Weights of a small multi-label image tagger: 24-pixel images, activation gelu.
Rows from block 2 of a small multi-label image tagger, named by matrix and row number. Rows with one number belong to one neuron. Each number is 128 + 32 x the weight over its row's rms, rounded and kept within 0 to 255. All counts start at 0. Numbers have three digits each.
After each neuron's rows are labels from the 100 images, of 14976, where the neuron reaches its highest value: "responds to" is what is common among them. Only what is clearly more common there than usual is listed. The data: seven-segment displays showing three digits.
# fc1: MLP up (model.blocks.2.mlp.fc1.weight, 768x192), inputs 0-191
# fc2: MLP down (model.blocks.2.mlp.fc2.weight, 192x768, transposed), outputs 0-191

fc1.426:119142117129120099125174135121122160179107134146148136133090139159117141118162116062190052132120116140099147076167133093127108158149104123142160106097208114082179189124127108125158113096058065109080153099167135097097152129116082140138145214137156177153120145134154176149140120122082155057098133102200085126194124180107119089112098104148127068140116101110120170103113142192102165094132110065160129155145112077124164137134136154112152173119164122116112126144179094150188160137129074134161150105128091097079095153117084151103050158139085118201103131103122157170154121126128082099
fc2.426:118098097128129111081128102106064100161119183128121071126140106118159166087088099090128199062164077181131173115116132183088135183146092107120114084089135188151163065081073134081112113134137147122129174148110154116207155097095107120163116094148182204141132150187101163104113117140115109163138116118105099125072117139125117140153186132139099149159080138156181141174104091143110148097175154119138134124148148092120124136109145113155103137125120168126152175053122105123108142101212107124169116093113128131179051170073123106127177145130125123145167123140113083147109184151091146200
responds to: the digit 6; second digit: 6; blue glow; first digit: 6

fc1.704:149187145151164146172175117104116131146136178087173106108149116015132148124183126159143193069155119094107100132179079113134158155138160176161176133073170111118148065144132114121080141110083101168139137118139159084088152061154161116123128130107114138141146135154156097122203113156133173093156187066105131123101126123029089081144100128111165095170156108153119169171169176121099166109118149129093130127141159135172079173142140129115137119124132127120127093173107135123100163132095135117185161159165086116162100089160151116127067151123080113168136129111130097150041078103131133124
fc2.704:106135143113118095140109133123084123151081163162157110184108157138104153131128087109134060102160145121137146152079165124108117181098063118103153090133114104102108094125136104070140146124119065132094113150123101154136129079135128157147183118141078118091157135080161130125060108202146130103130085205096212086144157127148132158120172118122071106132057156130127116146116146156174085119164159135195112051128111144138105121111128092123134121111066077164111099122148235151164076131152087093182083129068166142193119163098097096168147118171156141134147088110076158135113107115155131143
responds to: dark on pale; third digit: 4; third digit: 8

fc1.729:151120169198130116145167140167134167119139135138152124176064151191069126144171073126163048133144143113140088129124143114177150127139134123130131111075133061149148158101164112052205036114089105109085183099159122044091157216180096171141118125152135134135127140191113131125177104105130154092106152133078134151215134100080099132153094085138135128128097098099131151151133102130130133110100098124141130173147105127087135098126124165080112183116136100119121171134091097132166150128107071122130152105109103117149141184080143155188139152172099138159153171142149146128121144105122063137
fc2.729:099117168114125113093114123149118143146116201156068110151107127131194095059111137128164127113142103144148150069158125168095134164081086116158166127090111167130128149153102127141122119094091119095195168104173179062176112088100111156122137090135086165111158115211141099099152121167144130119114141112084087110084092136120155106153198088093122090066129195093092108111107107132128173139122151078148107119123153143127125157117171123153032175106141217162133183080097071084068147069175157135123131085080096129126094152100102130126167153100161110101148138121162139093118131114148152141
responds to: the digit 6; first digit: 6; amber glow; third digit: 6

fc1.686:089174109131114141100156143086116156112141179137147120117106039058093095122183124172090171190154153114109096172106128133157171109143122144136150137135105129139147191100103140149136084144064090168142165056154129101137106138155127127126128113144125101116178135118116135148128118141109067173112213104146111170149119131098076137116169119105165123097156160099108180145114197181090064104102139132141070152120164088104133114129100157172197082113103130099115135165126132227128102187140130141112143114170164110149156083167171107109091107144129115156169191143081078152085106122162159192
fc2.686:177090113139105143150098159096094141091164121166049156150100100093191089139154108085106143079124156085146089075123113112094099152141105084155101081164031086132160127123161103119169090108181116129113075184111173112107121087079174132150122150140108062098183118166140099108100139090096131120139155124143158125124060114132165127092119143168069127146140115129063161087185138119174093087138019193079139118120080120132143221105128150102129150133124141144092109118131119115066154137176092112143116084125107133127100124122160152087067100121129132138103123086116136163135126147130112122
responds to: dark on pale

fc1.752:074147171069199055148184107095119153111090153107097080137134086119153095114150157073134126059113123145117133108132115159109124111161163101118119150095114088124141147080090097112121100104086172085147095192160113116183054095103121106101150128154092127082104085115104087168169149116136110169175093101144194176060107140146132085121094121107142074163192147117125084151142096184081141112122158081113161165167239147088141123107149135128093077137121152119103134123129094086113113143139153115133097097131127141125121099152135150085123194103141175131070114184095144168097130093116099112
fc2.752:159161154131151107143103078066204097120143145117161144148111089095163138075110134106154128142109180147065143121148103150094071105175130153116144159165098097156154086164106141095104149101151128131159111147135140093111111134095145199092137127144099117116158133144118151187044068158140139069098164053097105100127125115066091175182119121132144132141119073181101134112115080065133141117110195108106140068154066160102108135164174120134068117163112117093111057099106110084137132159171043140104120127148085140129111062104092199164115116097112105093134164150103128153102149147132151128
responds to: the digit 6; second digit: 6; dark on pale

fc1.743:139128160146177134184130128128136138125112191097111214196161155116147143143114169096159154122168091127092166094152146117090140171122155145118088109078101072182132131154108149114137168152142151163151054108161160181066129159136139080146125158153121130146157129074101097196148157124078116215188087110118180177127092151081124096124098137145121100090182106178104105055145111116150123125210157146129118134183183135144170076095138128164154137138093130162141160120139135098118137149157145156155083141127120159187156072096146125127117184139108178118107108167131066151138170107106163124
fc2.743:134118115161112105110158136105147132118099201071153122157143181125156121065099080116115123144126115090102087111158096124151058107137172126191139111164138141145138105064143105112117077096106091139134126157179098174136096179138210147136091197120113112121156103140113110154117147161135073133098149051146101184093111083104102089135119073136108148189127082162137165090102133152152133144165108101074115106120085093086046125119135166086147118143151158196076110165151141184155140098132083121122190106148162139129128108117177189194136137073135101118062097107116093138134163107140099165
responds to: white glow

fc1.17:165165178055097118126132106130101215214072138115161156148117104116180123120091095086163097089156128107099141110111125168086106176096143083160156119150149074144149079134160165123224111115118149082070130143169102143087172115155077110128097117104169134139152078114129150122142113165131125125165116128152146118153154157104125139132111089104119089116094132055151161095083103121111120081086170124121137101099091191099129127117137145151162143156163132066068153091107078146168105159155102078120148125084063127131099115186114169122130101174127175171121114091143113147048107153068121129
fc2.17:109111168153070077178106120146160120127145155139155120127165111130051150128116155115179135071165092155144150110078125123070101167148127068096103124096079116090205097112174103103130139145124129115139115162102117101177151148079109080154128178112138124111204136150150135102116151138135149168140099103141073165118092150120163067104208074128173122156159112147132075130142111136125137187158174096065111168143132148143172127168184151099096150138089179157129167142082128123147118109137162205084127144142136086148112177147122120215145100074138099155083104152118149192133086155079124100
responds to: the digit 6; first digit: 6; green glow; blue glow

fc1.397:120067098092076083168103132159121101109151154139084128092146115099129167137111113149144121120082155164157137148054148127087139108085080067156112139082080060100142066138073106110163125135121114122066093160106095106143158149118116080141112109155143149187112132147157073131074140095155145130095125137112121091189193051112071175092161145127135063139196155115109123120091163149175063115093136125088102139111079134142145161074165126110157206091170132143176116118127164095129141035107173138138118146173123092096104101167127114129117120088154110147121144165146147084171144147131160124
fc2.397:128170126146190123149102184141151218107100131158150142099088126138138169147157131124134137119127124128102078161146100079128129115103118147101146159124107108167154209189144125109108129147114172191106154158106137133095093111114157121151167105163090144104145134144151116122126121108120127106173100160141211083146085156141127136192136195177170173119190141146141153144150087124112142101132181154152128171081081070141181189117154088137096154149150165126141106119156082150197114128141116180120102191171159160161107091097111190165187070102084171108126117092110191188096134179159124122
responds to: white glow; first digit: 7

fc1.133:073137142086083099070146106126174135083098134119146175143102086109172171194140118096096178140128161143079111118136096100109119126119136093185106099126161106102150126076099126088053078086105079096124114158129134130183052084147162152094135152106139156145085065117139125151129152117073157181120124153084143125111134089120133040137109139124093129148110169132164125111154142130050142127253124137123176109132153108115133140136150088109105165116114150137088136101164086138138078131149129115098101097121083110115131116098081101071155201078110166115151094168075097144074127113091095150
fc2.133:136182090149158117131179075081089099110098167120087191105135129084080145151122141103220090091128135133157143166146195125119117152130131093151214141133132159160080134189117135096152156153108153130125157142174111091113125123157150146080155154112153112158135098130122136128163093133160112149133144067084192113122132119095141214119194144147171090141134138153124102148229067086158082102134162179136122054134159152175098154129149099163107124196074111054108135166126154135179161147114132104130134171170094149152125098125103138139080122106110153136131125128110125135141201141107096166
responds to: the digit 6; third digit: 6; dark on pale

fc1.576:106163149132141106058152115111158071100139112117156123205120146164099124152156107158101110099138157158191085115102113155139126067144111117187082112122131156137097095038090121188125117113152104136125145112049112096164102109087158122105123134141123141169122109142147157195126176174130132151087148083135120079085101116170068157113142152115130173125103143116152162053125125135144096121081118067135106181112119083138146127149142137128068121119130128071147114031123085164149115126155139082071109135142067135117190106101167195121106085099118118152154145167149092154164089099093208137
fc2.576:194146134139162075149120114107111131150120076099104125169109114108080096127125078070066164140112106132130058103103090154128180119121128076171068139143105151138141154106128131125126146104136099151149160102017151114088124100136131107125105184097143123066172116161109195114130154153148126140136148133121161156134073098160108144200118176170103137145109108139128100158152094192155108095108170057134120126163154092156200162107085141133154135130118170135128164080157126153130144067153183149207151190097147159100075171133078181100144097144113167120130134132067106165165138132133174150
responds to: dark on pale

fc1.238:121069103126120125090154101114113103130088132118142116145120053056133161132193125136118095074135102145079138064137097123088054120071123146174101119086072109146095132141068082116093107134081077109091082170126065133130101115141133133100160114093136168181095101102088128101135086143113177164095094172100113118125106085139125180123144158168075116194121109180127114152067077121126145086188162098138151107078156126199168169157178078109112097174163132091120128125149151118140085110095075160112139118169147136110179142112136134118116193137115098126132102116113131059056135118141122132
fc2.238:109119135108133094066031102183130127127056189158126152109093129187165106058132119133185087115142148148129164178094188116130150144133126134091162163092124102135115100141133132170161143128091130077116149184161113086111120064146102173132106162119076112144125129086100134155127108176107054072165129106122161084160147128083152128117211129092197075070134138073135128134131117090117070152091150168154171149182129159144115100165141116130182105210081102083108148117112163115156097075108156134092138155134119161126099104156132128085115143156118083118150119105125122126117155164074118102
responds to: dark on pale; the digit 3; first digit: 3; third digit: 3

fc1.402:079138079146154061061095152062175129070169156091150132143124044147148114130155162154151157132212178121128123087087084121058133165166146096125134152119111114176114126103141130108128129074043110090158080155125123108097135119115144117163062109062090134157154090105092100130143120093129129128106077102181103168132105155091101134099075126146102125208184097149080121127152143182080153140152087144135133132125138117089187114119162109145111085138120137154115122141159161066142110109095097150046117116185109145085086103151092150079137165127151125136122090154145176118129124099160132126
fc2.402:144086146118169146124143123189152113096136158112166167158143166106153120057097096113177124119159107095140160115176157162169106112135140160158102144129130160104152098134139098105151138179120127119179144138143172115143141156126132177150148166152122132169060088179090069169166148118145112118156130132072138072082073123074173110192150154127137128153137185085126102102137077089170105155123128061089192145168146078092051140171111151098097133143082115161105058047117122174149148066150087123109092131134088112132101088183133134153141171132085068142140167131117092189143167110145131120
responds to: the digit 6; second digit: 6; green glow; third digit: 6

fc1.352:110176137147134151050170125083139057103119143097155140166119157115114106138090137126153130137054092121147147110154150169092114070108112169126182116116142154129117119082097204166149117144150100171098122134105161119144039149140064137084146090112185137176174098159116180132085114176176074147087136096088111158108091158162067133096130131120170160126141148166152099114175143148141110117113108069158123185107147113138140175132186163158114091144135112110122196071100070199168144073133131115141163102073132125141139150154128128135167135149126171154122150171180111176138074128108104079
fc2.352:184130151144191063119081171115108107159149067133066141128111132126075138143119158068066156105136114124103069144115088162154149117131080131152088106116111162094129141101122124116090145073156101138152180106060149185136135144139161117152152149086168159105138149175091205119114143158174156106110191127129135098154091069168119147183121184138110141098110107170121155146188114172144111118132170072123116093135152138122124160038084103104137107137166138136139160110179160134145160135198140123199137146097127106111117136107134190109162113112154214150109158089094086159124165133132185145
responds to: dark on pale; blue glow

fc1.755:127074112140154096128107152086187092099112061095156140137088156109166114167190159140148129161142119095137122131138152159183062131173121190157143175099166116102131142086115131177177150134128135111095122098135163069148124114136157134168140121103084153108144176081124099165174058167185145159108139157180097148101132107130109176120179068085097109088120218120123139140101165171131132110169120170108066117089139132118080077111198103199106151147161086129118125151145143179131109115106105165154127124106121140109147148104163104175106169117140175144170092170171148174101127103188138190
fc2.755:168054125106078146128089112185115175101149166125143141125131143099101088125130118139059158137106133117090140123034094132122101090142131133108133064206150150073122099106067174118126147139156161097112143178104083167070134090125132138081133141144123103134120126128137105088114090137135056156114141098091169118057112120095142137143103098129126076154149080102121162172152114186093154131099109109087122121156085170160144099135128104158141142176152064163161105115070146134148163107196165118147163050112127189098135094160075129134119122135109140169151172066164132134115126056193102158
responds to: the digit 9; second digit: 9; first digit: 9

fc1.517:148128063119131117142087103127102095041164167099108119116128083144170142162143131128086132176150129100154098119117108176139114124104124137117148152116127095081073090194060130125141138063106106111140127127133123087155119083134177053086114158133117138142141106091089149100136175097176154193071161099128128132150091093172126211069125139151091128161136131191114127177140122118147127136162112144059095149136124108095165051153145100160144146183135131152185108183097134112145174114134146143129126079160119108197107112154147163177099122175162164123128113186127178112039135175093095139
fc2.517:207146112128174152127173156150100108195150174090189129089169101122168117142132153106126113111128135141145206199162168126092130157146158150132127133138189142150117148111111147164102117169061123128120068081086157122108089131147062165149121150089074107143097104147123145128100115153076168127151164126126164106087129127063112124098148121177126135176139112126122098145119113093039127053156160126123100159156158164157094088131094196130143178163191124097158109147097128136120112123109075131064127110105128131070113098176139128130196144128129161128095092164118097145080156135171044155
responds to: the digit 6; first digit: 6; first digit: 5; second digit: 1